A small image captioner, trained from scratch: 12.4M parameters, encoder activation silu.
Rows from block 9 of the image encoder, named by matrix and row number. Each number is 200 + 40 x the weight over the matrix's rms, rounded and kept within 0 to 999. All counts start at 0.
# mid20: scale 3 3x3 conv (encoder.blocks.9.mid.2.0.weight, 72x72x3x3), inputs 0-14, a 3x3 kernel for each
mid20.2,240,200,215,154,161,193,195,222,228,212,223,246,277,225,219,175,185,211,172,197,191,239,237,162,187,235,131,213,197,202,204,199,165,167,227,243,152,227,243,157,206,276,223,202,169,182,168,214,233,181,159,168,161,155,194,186,119,160,242,211,113,211,201,114,183,128,182,259,144,227,191,200,219,234,185,191,158,243,223,168,226,239,227,179,248,178,237,225,253,150,201,164,183,240,193,158,168,141,177,218,217,215,217,222,227,215,204,146,248,178,154,191,297,174,197,131,220,214,149,285,118,198,172,123,204,204,147,154,272,194,207,191,106,237,217
mid20.3,183,195,204,147,219,187,165,142,227,269,107,263,213,232,176,228,207,133,250,144,226,221,180,155,232,214,195,189,183,219,185,208,148,139,165,187,258,232,235,221,214,224,211,176,235,205,128,176,214,183,158,156,192,188,188,202,116,203,208,190,147,325,255,125,206,155,219,155,209,266,235,260,201,233,194,184,222,249,196,188,215,127,214,219,193,150,166,209,174,185,221,247,176,161,246,154,185,223,198,245,121,212,177,171,157,220,118,256,255,197,181,183,183,225,167,206,199,224,219,206,203,200,141,124,238,191,181,177,167,189,193,212,196,224,224
mid20.4,202,183,245,161,153,225,194,144,164,264,200,260,276,164,180,220,172,173,239,219,262,196,208,216,186,125,195,202,204,183,153,190,239,167,181,193,267,215,158,207,237,173,235,205,225,186,231,208,192,182,234,203,132,196,172,215,222,160,154,193,222,115,177,251,205,198,194,94,164,187,170,153,218,170,203,217,268,195,198,189,157,178,163,214,246,208,241,162,192,165,206,215,192,135,165,155,186,173,153,234,201,246,138,156,164,183,225,200,218,176,134,222,172,123,217,201,240,142,209,239,227,244,210,231,145,249,131,168,201,126,147,242,189,270,158
mid20.5,212,185,188,198,145,227,212,165,199,196,193,215,239,207,136,251,235,134,228,214,128,291,181,245,162,190,162,185,153,197,217,92,214,226,196,200,221,99,203,195,212,194,222,228,292,267,284,229,252,248,236,194,224,176,203,198,249,183,195,207,222,249,232,185,228,167,217,198,201,199,238,182,199,182,349,178,248,209,206,167,168,182,208,239,265,174,149,238,220,124,244,257,251,229,191,204,200,257,160,184,148,209,222,116,219,298,249,215,154,152,209,145,110,227,216,170,202,185,211,148,173,221,173,185,235,107,256,264,218,214,241,216,123,191,152
mid20.6,236,254,264,211,238,171,216,310,193,168,168,211,114,139,129,170,195,163,228,171,286,217,151,184,149,154,212,176,275,219,181,173,235,194,188,141,174,190,155,226,219,230,223,235,204,156,217,214,169,208,140,194,188,207,139,269,177,181,210,226,213,172,157,212,196,119,223,182,206,183,212,206,254,232,197,246,235,252,249,211,151,216,233,190,214,199,275,182,210,161,267,157,217,246,227,208,227,111,276,232,198,187,136,237,215,211,212,218,252,207,188,159,177,236,177,174,203,193,179,163,201,235,283,172,157,232,230,142,170,177,199,108,174,164,120
mid20.7,240,153,181,145,203,191,149,132,243,173,251,210,120,158,230,181,278,160,176,219,191,190,156,173,251,233,229,228,148,161,325,224,157,189,238,176,208,258,215,260,309,183,216,179,176,196,181,154,200,206,177,212,193,232,232,190,112,175,250,187,183,220,193,164,217,141,159,236,201,177,189,183,229,142,191,206,282,191,190,144,192,249,197,210,196,225,215,242,212,199,224,162,234,129,184,258,223,228,143,142,161,179,129,236,197,172,216,227,153,121,168,224,134,223,186,133,207,233,212,235,235,192,166,117,141,170,213,154,135,222,209,186,214,160,197
mid20.8,256,240,178,231,204,220,234,216,252,236,288,239,226,205,143,146,222,185,198,173,150,181,160,232,156,189,174,175,166,197,170,205,179,227,148,261,204,169,150,132,254,211,128,219,228,205,261,246,248,171,148,192,154,190,239,179,236,219,204,143,260,191,151,173,256,159,229,220,171,201,254,195,191,207,187,229,144,130,189,233,223,193,283,240,226,231,166,196,217,204,190,239,227,226,197,169,256,214,204,267,184,269,213,229,190,224,211,233,217,225,199,211,218,211,214,239,219,299,205,268,209,184,182,245,148,149,192,188,200,123,219,96,216,263,143
mid20.9,229,201,213,166,210,235,218,220,192,168,258,165,153,140,180,128,199,204,232,242,264,183,236,160,216,212,133,243,185,200,246,156,175,269,160,192,210,173,165,189,202,243,203,174,211,206,218,229,175,218,198,180,220,174,196,270,208,184,167,205,236,207,146,297,194,231,185,217,241,181,197,223,238,235,184,208,161,192,249,137,227,148,231,184,142,141,165,205,228,258,223,194,178,216,244,148,242,244,215,300,248,121,166,235,177,178,262,239,237,155,162,194,297,217,233,191,177,204,108,210,209,199,199,209,181,155,192,217,155,220,158,162,174,218,191
mid20.10,178,202,270,170,217,196,163,177,215,172,177,172,244,142,249,165,170,217,237,175,242,262,169,196,212,209,250,158,221,199,167,184,243,139,179,218,244,101,154,151,159,128,146,212,175,205,226,225,158,148,246,175,216,168,178,162,244,210,227,197,118,166,246,219,172,202,165,206,231,296,226,171,170,198,229,255,185,205,243,155,269,147,212,221,148,195,179,200,224,274,175,194,141,195,179,296,212,235,197,177,170,203,216,203,176,187,185,130,149,187,152,161,173,176,158,198,211,229,233,207,175,154,229,224,148,160,218,212,212,177,225,234,202,188,196
mid20.11,219,197,260,234,166,171,255,220,207,98,268,179,266,170,238,217,158,250,309,200,212,176,214,213,191,221,228,172,203,207,228,216,144,187,202,229,269,182,130,170,117,158,142,127,181,185,195,219,244,232,184,133,196,162,169,251,201,188,232,185,251,230,192,185,148,143,195,216,180,193,234,172,234,221,183,153,155,181,261,222,159,217,253,218,259,211,221,212,217,179,212,217,203,177,217,155,226,205,159,190,309,267,186,144,231,155,149,180,178,202,121,255,240,212,218,159,198,168,190,203,269,172,172,192,199,158,141,174,185,200,202,228,199,189,246
mid20.12,222,204,299,270,214,248,203,268,218,203,108,257,180,173,212,175,197,241,203,262,265,200,194,250,199,223,200,193,194,275,147,147,252,200,254,200,169,196,194,152,194,234,175,238,137,282,246,217,202,225,259,241,146,166,230,277,256,187,243,189,195,190,220,233,276,248,261,185,235,264,205,236,311,248,288,160,133,158,202,150,181,151,216,167,140,132,225,189,192,151,252,169,224,159,226,200,190,147,221,207,158,248,261,242,203,196,121,142,233,229,187,224,199,285,222,238,173,229,150,258,153,234,212,251,127,238,165,202,182,243,200,183,187,129,185
mid20.13,257,205,141,178,208,174,247,157,223,243,192,218,162,202,224,257,203,180,229,135,191,202,183,172,115,195,177,206,184,145,94,241,212,220,229,163,205,177,184,213,177,215,161,238,192,237,176,210,253,175,175,177,183,205,214,197,216,167,222,209,177,187,220,196,208,240,261,169,193,238,174,169,234,165,247,246,175,199,259,229,252,213,213,193,205,190,255,259,276,266,204,277,123,64,187,166,184,204,180,263,249,199,226,180,222,201,152,203,285,245,141,125,222,263,227,243,171,234,214,140,193,247,144,221,169,157,214,261,167,228,133,178,212,224,174
mid20.14,181,231,221,153,245,139,196,173,213,216,216,215,203,155,165,236,163,176,241,220,208,169,140,156,186,152,183,154,138,160,213,239,268,195,148,174,242,222,178,170,204,240,246,229,201,204,215,131,235,150,225,130,181,216,187,171,292,206,250,220,178,284,283,205,199,215,265,161,277,238,225,168,196,224,189,148,195,212,298,188,199,194,152,286,201,158,285,194,179,263,196,178,259,155,212,183,211,283,260,193,159,239,167,181,132,247,192,264,211,107,197,158,153,247,262,249,250,141,166,246,180,221,217,246,250,239,188,166,168,208,186,212,201,225,216
mid20.15,145,164,148,224,137,227,187,162,221,261,216,191,218,216,186,198,239,171,161,179,201,229,298,188,224,174,134,247,222,189,219,195,242,192,246,241,161,239,168,216,245,214,166,168,107,196,270,129,187,150,218,221,144,185,231,254,137,225,217,302,184,186,228,245,197,249,171,220,185,191,234,204,157,174,203,233,215,221,202,169,226,184,198,202,283,214,234,212,152,219,211,206,235,246,175,256,245,195,119,229,210,179,255,171,291,175,218,153,227,224,336,189,217,205,139,235,192,132,220,189,235,188,197,149,231,183,203,123,208,197,237,238,197,187,179
mid20.16,194,215,228,225,222,249,135,228,188,224,182,201,170,208,159,177,151,190,218,187,248,249,168,205,168,205,162,141,234,211,161,279,214,166,198,120,179,110,209,269,286,232,178,214,242,233,213,177,174,174,106,193,219,152,230,247,172,197,202,206,197,254,156,238,190,231,170,189,171,183,124,143,173,209,236,221,167,191,231,153,173,161,119,192,143,169,253,149,87,108,221,180,228,200,177,184,196,236,151,216,153,227,161,199,159,156,198,205,200,203,143,198,160,169,227,205,195,163,227,127,164,140,199,192,140,253,244,235,250,254,220,230,167,182,185
mid20.17,166,120,85,184,154,200,203,172,248,145,216,215,178,236,272,196,256,284,246,175,238,225,195,265,206,171,305,125,111,222,256,255,198,203,210,283,190,180,172,166,182,198,211,161,225,180,203,287,208,225,254,211,241,261,144,192,158,99,194,166,168,186,207,148,207,270,167,171,109,117,205,136,183,225,212,197,246,228,230,187,183,192,148,192,232,163,219,174,232,156,192,203,214,216,218,206,172,206,213,156,184,172,154,150,204,219,185,223,146,224,199,176,166,218,244,223,202,157,149,149,121,239,244,201,183,149,214,247,230,179,199,156,214,169,188
mid20.18,301,214,266,205,223,265,277,202,217,150,166,166,120,283,154,149,173,173,234,232,204,202,167,240,186,191,243,237,291,168,234,270,288,238,157,250,194,132,230,214,188,213,209,254,196,180,255,246,201,185,245,213,220,174,169,209,176,144,223,154,247,180,189,274,143,183,214,284,231,196,207,176,185,134,168,202,200,173,154,212,199,212,142,196,171,203,139,209,269,195,225,132,208,281,209,189,185,164,137,165,143,205,195,191,173,191,186,192,248,168,264,218,151,205,251,285,163,186,169,221,194,214,106,232,182,214,196,133,173,137,229,248,216,211,144
mid20.19,106,182,199,167,218,170,219,208,230,239,265,150,161,241,200,227,229,195,120,191,265,180,221,167,172,198,206,167,196,273,150,263,206,172,263,217,173,263,246,195,210,240,237,148,212,198,140,201,174,189,181,178,112,147,171,243,173,226,209,235,181,132,210,150,237,205,232,219,181,141,164,168,270,189,192,125,129,169,147,145,224,273,196,147,228,195,178,186,193,206,178,220,199,169,195,149,161,183,169,222,313,194,172,236,214,101,172,147,232,179,230,248,220,200,182,209,158,207,135,242,162,217,229,156,209,216,182,236,258,249,192,233,258,254,193
mid20.20,146,167,245,178,139,154,221,257,261,160,207,239,214,223,273,198,136,229,224,152,259,190,156,175,200,177,288,171,192,217,145,140,199,231,200,203,169,209,171,157,216,208,120,271,189,225,212,205,223,231,207,238,251,226,247,227,236,182,233,271,214,167,203,182,197,186,149,210,167,244,213,192,186,139,241,246,149,216,234,151,203,183,201,237,175,226,217,246,147,209,169,146,148,188,198,230,207,230,212,111,174,229,181,207,224,206,216,231,251,214,206,180,170,166,315,165,214,223,257,182,208,207,234,251,243,197,219,255,143,289,261,208,183,132,198
mid20.21,296,264,153,218,207,182,216,261,159,123,220,172,138,222,219,214,185,210,189,142,195,211,208,213,225,204,180,285,201,192,232,169,222,210,165,125,197,235,231,241,158,147,88,225,280,194,244,168,161,199,221,204,218,203,207,161,220,179,174,211,195,94,198,139,216,150,255,183,143,240,166,231,189,170,214,223,191,199,194,193,264,132,255,258,179,236,203,157,244,271,197,289,240,198,266,236,243,239,284,142,168,232,209,183,224,232,204,169,189,151,263,169,125,201,215,177,176,275,162,172,257,162,255,197,199,226,210,229,212,214,172,210,208,166,203
mid20.22,225,200,216,287,227,180,260,207,165,185,162,221,195,160,174,194,147,205,231,162,185,220,107,135,180,184,183,109,179,190,208,179,169,242,260,173,157,159,237,128,173,178,223,155,157,211,234,98,223,174,148,189,268,201,170,242,157,176,120,217,131,184,216,215,292,173,208,273,311,202,251,247,200,218,271,180,235,218,192,214,247,227,201,164,166,263,215,225,243,200,251,199,242,264,156,141,170,174,272,186,164,235,155,222,156,198,163,195,259,238,210,159,178,226,233,176,167,236,180,169,192,164,201,234,190,295,151,257,163,232,186,187,168,177,161
mid20.23,113,205,153,198,240,100,177,206,205,243,136,158,249,268,196,180,142,213,216,180,154,192,147,157,184,212,221,181,274,198,162,212,175,171,159,216,225,205,166,211,192,238,208,152,187,200,195,196,186,173,229,227,191,186,124,181,170,143,289,199,132,264,265,174,206,211,280,139,227,229,250,137,212,165,125,117,212,179,194,278,224,208,179,199,228,243,220,217,271,191,140,239,110,209,209,194,135,163,190,197,176,206,233,254,195,158,244,222,169,251,164,204,151,149,176,233,158,137,197,166,176,178,144,245,221,212,171,218,181,230,180,250,203,163,265
mid20.24,169,194,166,231,253,216,201,191,262,191,190,195,197,153,192,245,236,217,195,188,235,266,137,149,159,230,220,216,230,176,189,161,155,179,157,167,130,226,167,196,158,168,147,181,235,251,166,156,188,170,219,151,141,238,210,191,211,176,272,239,166,199,219,192,206,160,168,228,117,241,155,168,162,160,204,177,235,231,185,236,179,151,196,164,267,157,306,210,175,247,146,125,204,189,210,208,211,201,207,207,201,225,193,165,223,212,112,191,245,129,260,248,248,285,186,179,188,145,255,198,160,196,236,202,117,239,218,173,187,126,157,143,157,166,222
mid20.25,237,186,202,133,190,268,180,153,171,201,191,246,229,194,281,241,211,129,169,151,213,273,122,244,233,159,212,190,182,157,155,229,235,220,124,180,178,134,183,228,178,146,201,283,283,281,291,239,187,240,298,153,225,160,180,222,256,164,227,235,177,207,154,220,136,197,217,163,195,188,138,174,180,175,196,206,244,191,280,180,171,163,219,218,222,200,301,175,253,159,228,239,234,136,222,220,122,215,173,222,222,206,220,139,248,222,195,149,170,262,225,181,161,205,308,146,161,158,179,222,147,241,175,226,194,155,209,147,244,168,208,272,119,207,216
mid20.26,197,274,199,255,234,258,237,240,226,209,265,226,186,160,176,208,208,125,270,120,189,210,202,250,162,220,220,173,131,163,145,131,183,213,154,225,207,224,250,192,235,271,239,212,143,144,170,177,232,194,242,243,244,215,171,180,204,137,254,224,265,182,210,191,181,196,200,183,258,277,114,205,236,169,260,220,195,223,247,195,269,186,228,229,185,230,229,219,209,234,307,211,228,239,240,274,167,155,199,197,224,224,196,264,244,209,162,248,126,178,162,154,161,107,157,149,211,233,227,172,261,243,243,222,203,170,204,101,159,166,215,246,174,157,188
mid20.27,191,200,228,218,158,226,204,222,180,189,177,167,207,259,203,163,221,179,241,233,232,202,268,156,180,140,211,134,240,128,216,206,217,205,152,158,180,139,208,164,195,172,162,283,244,254,172,233,214,244,198,138,158,206,241,126,218,198,115,194,221,203,230,188,143,161,240,167,260,215,192,128,134,254,193,188,223,214,141,251,233,140,122,178,202,206,290,216,200,267,194,252,206,120,180,163,226,191,229,186,176,259,251,94,179,167,203,266,214,183,167,201,131,166,272,196,176,243,220,207,194,159,159,187,257,222,214,197,168,260,179,174,203,223,213
mid20.28,256,194,183,151,241,155,213,160,239,158,245,260,256,184,205,204,103,214,182,220,275,183,212,292,220,187,234,166,202,178,191,251,246,185,210,281,209,176,232,142,206,187,184,183,209,171,213,203,235,146,203,183,216,197,238,213,281,149,158,219,176,136,145,198,211,253,275,184,256,233,256,294,237,210,203,195,157,164,264,201,182,148,202,251,110,193,185,199,251,181,150,171,187,187,173,176,189,185,200,189,144,220,251,188,133,208,153,287,276,255,189,193,213,158,237,204,237,181,184,249,170,255,171,186,246,141,264,175,219,244,140,151,193,179,219
mid20.29,177,234,154,196,186,227,237,219,248,218,234,217,277,210,207,211,201,226,228,118,304,155,196,212,189,172,271,220,212,176,179,194,179,201,219,188,248,116,154,209,220,261,177,217,244,164,156,212,193,157,204,139,181,106,209,261,170,190,205,273,217,202,292,140,175,202,185,192,183,248,190,227,152,198,198,164,218,238,263,305,207,216,174,161,190,190,177,233,235,194,151,247,204,215,186,190,213,287,249,150,221,173,221,211,198,196,161,231,263,199,184,197,153,242,177,133,222,194,174,253,157,247,175,202,245,286,184,152,142,250,207,252,227,164,153
mid20.30,175,269,230,162,282,214,222,183,180,136,144,230,192,216,130,166,167,249,206,164,215,192,209,231,207,188,168,219,257,188,163,264,201,181,187,162,202,257,182,243,221,196,212,235,205,203,184,167,218,195,219,191,143,144,243,246,272,184,195,155,152,165,241,269,255,226,188,150,193,174,278,167,310,140,98,125,175,140,223,221,188,173,197,168,123,208,174,133,224,177,258,236,268,260,249,190,225,235,202,201,215,150,224,193,228,224,159,208,139,217,206,224,222,236,181,88,216,254,242,215,193,203,223,188,217,174,214,258,234,221,212,190,201,225,200
mid20.31,204,214,182,239,210,181,151,210,169,224,203,274,205,200,179,226,188,199,232,156,228,208,184,163,210,116,244,238,216,219,246,236,242,160,227,178,282,223,246,147,185,156,138,150,209,189,243,191,166,250,208,242,198,199,183,226,107,173,149,232,246,194,216,222,245,185,157,239,228,228,182,220,167,194,210,187,239,241,180,206,220,158,188,220,215,186,189,172,190,172,106,148,234,165,217,167,241,191,100,154,182,232,70,191,186,142,250,152,215,222,137,153,146,198,139,126,297,162,262,184,178,107,176,244,228,203,242,155,209,166,251,247,235,198,223
mid20.32,241,277,224,270,216,354,136,271,230,222,238,220,171,200,144,210,165,143,218,177,154,162,197,204,203,204,105,231,245,219,273,156,221,190,191,160,160,227,232,229,162,257,175,186,217,183,275,207,241,210,172,285,183,268,221,219,212,263,136,208,261,139,200,202,141,195,200,207,157,228,191,139,248,234,206,217,182,231,134,134,255,172,242,226,179,234,190,212,141,159,190,196,235,271,198,240,149,180,169,123,206,204,152,205,236,200,208,238,180,289,194,235,196,166,255,248,220,233,195,245,246,262,230,226,244,194,85,161,158,175,210,120,269,222,181
mid20.33,302,265,243,242,249,242,209,268,206,153,146,136,194,183,224,193,191,214,212,139,188,110,250,203,169,141,249,172,246,161,138,131,170,174,250,190,139,171,184,174,181,124,183,130,165,221,223,295,185,221,220,185,175,251,204,134,164,179,241,158,172,181,169,190,228,165,212,190,255,239,210,225,201,179,211,138,256,164,206,217,247,245,212,241,190,189,262,234,199,223,211,176,259,199,217,172,202,197,165,229,121,232,270,206,279,238,179,134,182,170,203,176,128,170,151,120,181,252,240,277,195,221,210,230,155,234,186,165,167,164,206,235,276,206,171
mid20.34,181,153,199,202,139,169,176,180,205,220,161,173,267,233,272,205,183,158,199,167,174,201,173,205,214,195,208,157,170,175,236,174,183,150,176,197,137,191,173,194,211,140,227,228,192,207,130,239,117,153,194,237,221,117,186,204,262,208,197,144,194,149,238,200,238,213,253,163,179,279,207,217,191,187,197,149,229,230,189,219,144,204,191,207,183,180,247,237,132,135,214,163,144,225,184,175,271,219,231,170,255,176,190,192,148,212,248,229,211,185,134,186,187,208,209,187,106,207,200,51,198,221,203,188,124,211,191,160,195,167,207,183,167,137,171
mid20.35,218,152,217,184,145,177,165,175,246,198,191,193,278,264,245,252,176,240,152,264,216,223,208,169,178,188,225,212,128,220,200,238,211,229,222,226,215,225,241,157,187,192,164,226,175,219,196,199,166,255,166,137,213,199,99,164,219,220,193,95,97,165,172,174,237,235,159,167,188,205,220,284,199,192,245,231,174,215,219,223,243,228,273,219,289,227,190,172,267,243,246,180,144,277,125,218,208,214,245,179,122,175,265,190,241,145,124,232,155,209,200,150,214,181,158,212,158,163,247,205,224,203,133,260,202,222,137,224,129,268,226,159,257,239,167
mid20.36,239,174,229,238,209,208,193,199,279,223,210,237,279,167,281,143,164,127,167,222,195,211,158,164,244,251,190,208,140,171,123,190,148,176,187,213,181,186,204,197,128,203,128,165,267,173,232,233,261,205,142,137,211,141,194,186,214,241,179,124,126,135,212,126,174,200,274,190,234,165,169,158,221,200,177,236,138,214,181,159,175,316,248,178,276,246,244,258,270,217,225,209,208,142,179,205,207,209,193,267,231,268,252,188,234,218,180,194,211,254,85,147,207,179,141,127,151,264,181,223,223,195,184,216,223,210,191,202,198,159,233,197,131,110,115
mid20.37,241,192,160,199,200,267,212,216,241,182,155,193,227,183,153,196,192,175,244,232,215,183,218,235,142,195,185,253,235,180,225,152,160,208,167,211,202,199,216,214,141,187,146,196,186,168,259,230,226,198,177,219,192,237,194,247,217,140,158,198,219,177,195,224,140,193,225,142,193,199,177,225,273,190,195,204,205,143,229,229,223,158,186,193,245,195,100,226,179,231,152,180,169,207,193,152,168,200,197,210,240,127,144,282,222,191,185,292,263,255,220,255,258,168,214,219,214,169,262,217,231,155,190,136,154,172,202,192,131,203,192,142,92,238,174
mid20.38,188,174,254,155,194,174,232,195,207,195,239,238,200,191,195,211,194,194,183,185,160,247,238,202,147,171,186,153,227,189,195,253,208,169,125,230,205,206,240,206,210,141,158,222,181,189,257,172,174,238,230,201,187,257,202,167,165,193,208,223,189,209,236,263,259,243,153,248,212,149,158,223,273,239,168,243,217,188,182,207,222,206,251,241,211,232,288,257,267,252,192,164,154,201,197,168,167,203,220,243,245,191,148,186,225,257,265,198,275,232,279,172,231,160,164,164,174,179,215,175,135,86,222,166,285,169,198,207,186,201,154,171,228,299,217
mid20.39,208,218,235,172,141,213,247,196,154,197,175,135,338,282,176,221,234,211,174,204,247,232,150,178,233,237,150,191,183,214,201,210,173,337,208,210,216,148,207,159,224,187,253,240,265,232,209,220,251,182,219,227,227,200,231,251,154,161,190,173,210,146,217,215,219,167,232,238,204,278,283,209,147,142,224,146,245,125,201,248,201,149,200,255,293,258,248,192,156,216,211,259,233,194,155,176,188,201,139,210,214,200,186,171,183,199,177,169,217,209,132,245,111,229,274,186,184,117,242,158,201,242,242,185,193,162,163,177,193,225,165,245,147,185,227
mid20.40,187,255,271,282,230,282,198,276,220,239,208,159,196,160,249,170,168,207,187,190,215,198,181,198,125,177,218,238,118,148,186,185,195,166,142,135,244,160,192,163,205,130,153,162,158,145,173,204,216,262,203,199,146,162,191,205,202,204,212,160,243,131,264,221,225,226,201,167,190,157,191,188,231,168,210,288,162,225,244,189,188,212,222,274,219,219,210,230,158,193,149,142,185,154,282,209,171,190,291,225,145,175,221,206,219,199,193,153,240,195,183,174,243,142,198,186,171,222,191,204,274,209,196,218,149,247,246,209,199,271,241,208,224,219,211
mid20.41,171,235,229,196,159,205,192,247,165,253,143,229,143,197,241,228,152,226,197,188,163,163,199,215,239,152,160,162,181,161,248,168,142,219,257,158,197,209,192,204,182,232,169,198,168,170,98,148,173,232,175,167,155,176,151,170,206,158,225,140,211,246,186,203,198,118,148,128,178,148,224,198,192,198,228,184,213,244,271,175,206,276,183,182,193,195,143,165,215,165,173,172,166,152,189,171,237,140,232,146,229,245,231,234,125,151,189,156,182,229,282,192,176,258,199,196,142,162,207,272,150,244,208,292,227,251,246,189,216,298,152,174,266,150,140
mid20.42,226,245,158,264,222,220,150,237,205,156,263,173,117,245,150,155,178,268,182,157,201,171,213,267,150,171,279,206,238,177,239,193,206,285,239,135,257,273,181,166,219,168,248,197,211,248,151,150,206,164,121,209,196,147,189,217,192,187,230,181,235,233,205,173,197,210,206,161,196,218,169,260,278,237,172,215,128,209,221,185,202,228,214,160,242,190,250,267,198,160,224,215,142,200,174,215,230,208,193,205,203,251,139,274,172,206,226,201,207,180,238,211,223,249,272,128,181,164,191,182,160,183,222,124,158,213,257,152,207,178,255,134,222,148,168
mid20.43,171,168,244,198,203,166,180,187,153,257,202,248,255,157,240,228,190,180,215,204,252,205,162,215,210,181,192,249,253,303,226,285,181,260,189,188,136,153,208,203,209,256,207,211,187,219,168,198,185,247,232,178,204,176,178,125,214,126,239,221,208,180,130,233,229,195,223,247,205,220,269,194,217,122,205,207,211,189,224,155,174,137,209,255,209,252,141,283,246,188,280,166,236,121,177,174,163,284,151,164,193,240,225,107,164,164,126,200,198,205,198,186,153,253,152,216,150,196,222,161,91,156,214,275,245,152,228,217,243,159,185,212,232,175,201
mid20.44,182,267,147,182,251,192,229,189,262,202,252,226,156,312,183,185,224,206,267,197,171,165,210,192,217,224,215,192,220,214,208,210,187,192,237,230,184,228,275,206,263,217,203,167,129,238,149,198,199,200,255,273,229,236,180,274,157,214,216,210,182,143,231,215,246,167,140,177,147,168,156,171,251,253,232,166,153,223,244,186,236,197,210,155,221,193,223,170,178,177,193,154,215,175,207,217,231,185,224,218,187,146,181,228,254,256,187,265,138,186,220,177,268,165,202,280,223,226,255,185,295,150,172,183,163,230,237,148,142,266,230,172,237,210,151
mid20.45,159,146,229,188,168,136,182,253,165,190,129,249,147,202,211,178,167,183,150,215,206,238,250,148,234,162,179,158,197,183,182,200,115,224,213,154,125,224,237,191,133,248,223,204,224,215,210,228,207,215,213,244,172,206,278,149,287,220,129,234,179,195,208,203,229,165,148,199,193,248,267,281,177,201,157,185,127,196,176,141,248,133,213,155,128,175,232,191,195,228,224,246,193,158,218,151,214,168,258,220,254,115,245,218,187,235,220,174,215,217,146,212,171,221,185,225,154,209,169,226,183,136,179,194,149,267,174,149,197,128,264,213,153,83,219
mid20.46,306,188,207,245,228,218,187,218,209,205,207,229,209,250,132,164,219,204,281,213,190,261,194,155,243,198,161,249,226,187,186,241,189,218,152,216,189,216,169,231,258,177,177,197,129,306,284,227,215,286,209,260,216,202,239,172,194,206,203,161,169,275,192,270,166,229,232,227,194,163,196,171,164,228,217,194,210,223,291,204,196,164,167,281,142,254,274,155,184,191,236,208,176,178,201,186,221,206,191,215,185,221,172,268,219,335,213,208,287,191,294,245,212,189,223,244,186,198,222,204,220,175,202,234,161,145,287,164,165,298,199,184,164,192,185
mid20.47,192,184,155,249,146,192,229,227,203,186,182,166,251,163,204,213,193,230,171,248,171,246,173,216,197,201,265,215,185,160,271,163,179,165,163,238,199,194,232,226,264,154,232,273,221,208,161,319,199,163,209,234,175,165,171,216,190,213,203,100,193,227,134,134,175,194,199,178,207,186,176,241,128,164,138,159,232,168,251,111,207,115,184,200,245,172,240,194,221,267,212,266,257,222,213,277,223,176,185,249,280,225,259,186,201,230,188,306,165,168,217,209,130,212,252,176,278,221,253,144,210,233,211,143,201,189,127,241,164,201,221,206,227,134,246
mid20.48,204,183,152,127,221,175,135,178,196,149,212,192,297,188,133,168,231,207,223,184,158,265,112,225,197,221,225,157,192,146,181,194,181,215,139,146,265,179,302,261,197,232,166,241,226,141,197,209,227,227,173,280,285,250,206,209,240,139,190,191,163,184,194,185,216,186,205,165,192,193,263,204,157,133,198,190,180,123,237,206,180,132,180,189,149,223,261,204,197,165,233,234,162,166,174,123,145,203,257,226,254,234,234,199,188,217,232,253,323,219,153,161,226,217,243,179,223,161,208,171,221,241,159,197,218,224,146,170,246,151,179,242,163,217,193
mid20.49,194,211,152,240,264,187,186,236,211,193,275,221,225,204,222,192,187,183,191,177,216,290,245,299,226,226,182,189,138,169,250,193,185,213,210,237,187,207,195,169,260,158,146,166,188,242,194,227,266,262,242,210,247,193,222,143,239,274,246,161,186,181,256,223,221,173,185,250,198,199,143,177,175,291,146,204,186,258,246,191,238,246,232,267,262,194,230,218,201,173,227,275,252,232,206,242,151,181,192,245,251,175,240,228,230,170,209,162,214,245,109,214,161,206,226,232,190,235,231,153,140,203,164,140,251,243,275,266,239,237,216,213,173,165,152
mid20.50,219,285,192,258,185,252,194,246,264,181,231,237,142,216,210,185,256,210,206,200,140,206,163,143,212,188,184,207,238,309,143,172,252,203,218,175,151,87,174,166,258,156,191,163,207,200,245,258,199,304,249,242,195,194,116,176,177,188,217,153,189,191,236,171,188,156,140,268,198,226,192,237,285,192,171,175,229,241,215,161,117,221,265,106,208,210,210,185,130,254,165,118,127,185,223,190,216,184,220,276,304,226,194,242,206,216,159,158,202,201,197,241,244,164,220,227,226,185,142,192,193,182,220,236,149,214,151,192,263,124,217,189,215,202,108
mid20.51,261,255,158,202,263,214,252,166,201,190,243,132,202,128,182,235,110,189,236,204,213,145,162,126,231,172,182,156,188,183,213,216,192,262,210,197,268,220,234,200,243,199,196,174,204,209,176,221,195,243,96,213,185,163,279,141,242,233,203,153,182,160,196,179,155,239,212,283,207,192,238,239,230,232,184,236,250,254,193,185,227,167,253,255,272,193,178,150,157,188,204,208,236,241,188,142,185,94,199,297,275,129,253,160,201,255,184,250,235,189,146,169,267,253,157,126,180,264,190,248,289,193,118,216,158,266,213,166,189,200,180,154,130,230,190
mid20.52,231,205,286,197,174,174,262,232,154,226,144,216,219,183,191,212,164,226,190,137,281,247,192,237,226,221,163,174,160,207,131,233,197,198,143,169,121,298,149,191,243,180,180,227,160,236,187,202,173,147,190,251,142,182,190,165,200,185,242,188,200,256,243,182,200,134,202,178,185,198,169,171,147,255,256,224,161,226,224,211,159,197,209,227,292,194,211,251,157,233,165,275,196,225,261,235,136,209,218,159,278,191,249,195,233,233,238,153,205,211,181,183,223,121,233,177,179,185,271,171,210,194,193,220,231,218,166,245,221,192,127,206,184,153,214
mid20.53,258,206,187,195,231,208,188,241,223,217,213,202,257,150,218,221,245,187,153,211,227,136,257,225,149,227,276,218,234,188,143,154,239,215,278,187,255,183,163,170,180,181,155,209,132,119,146,200,165,174,166,145,175,121,143,225,257,230,117,240,251,172,214,158,188,247,211,291,272,207,268,278,218,215,242,198,182,151,185,230,156,201,226,205,256,235,202,234,152,234,273,247,210,278,174,223,212,182,208,214,157,196,248,154,141,193,172,178,177,176,150,219,210,256,190,95,182,204,216,255,224,230,211,118,172,193,202,173,213,259,239,178,301,163,139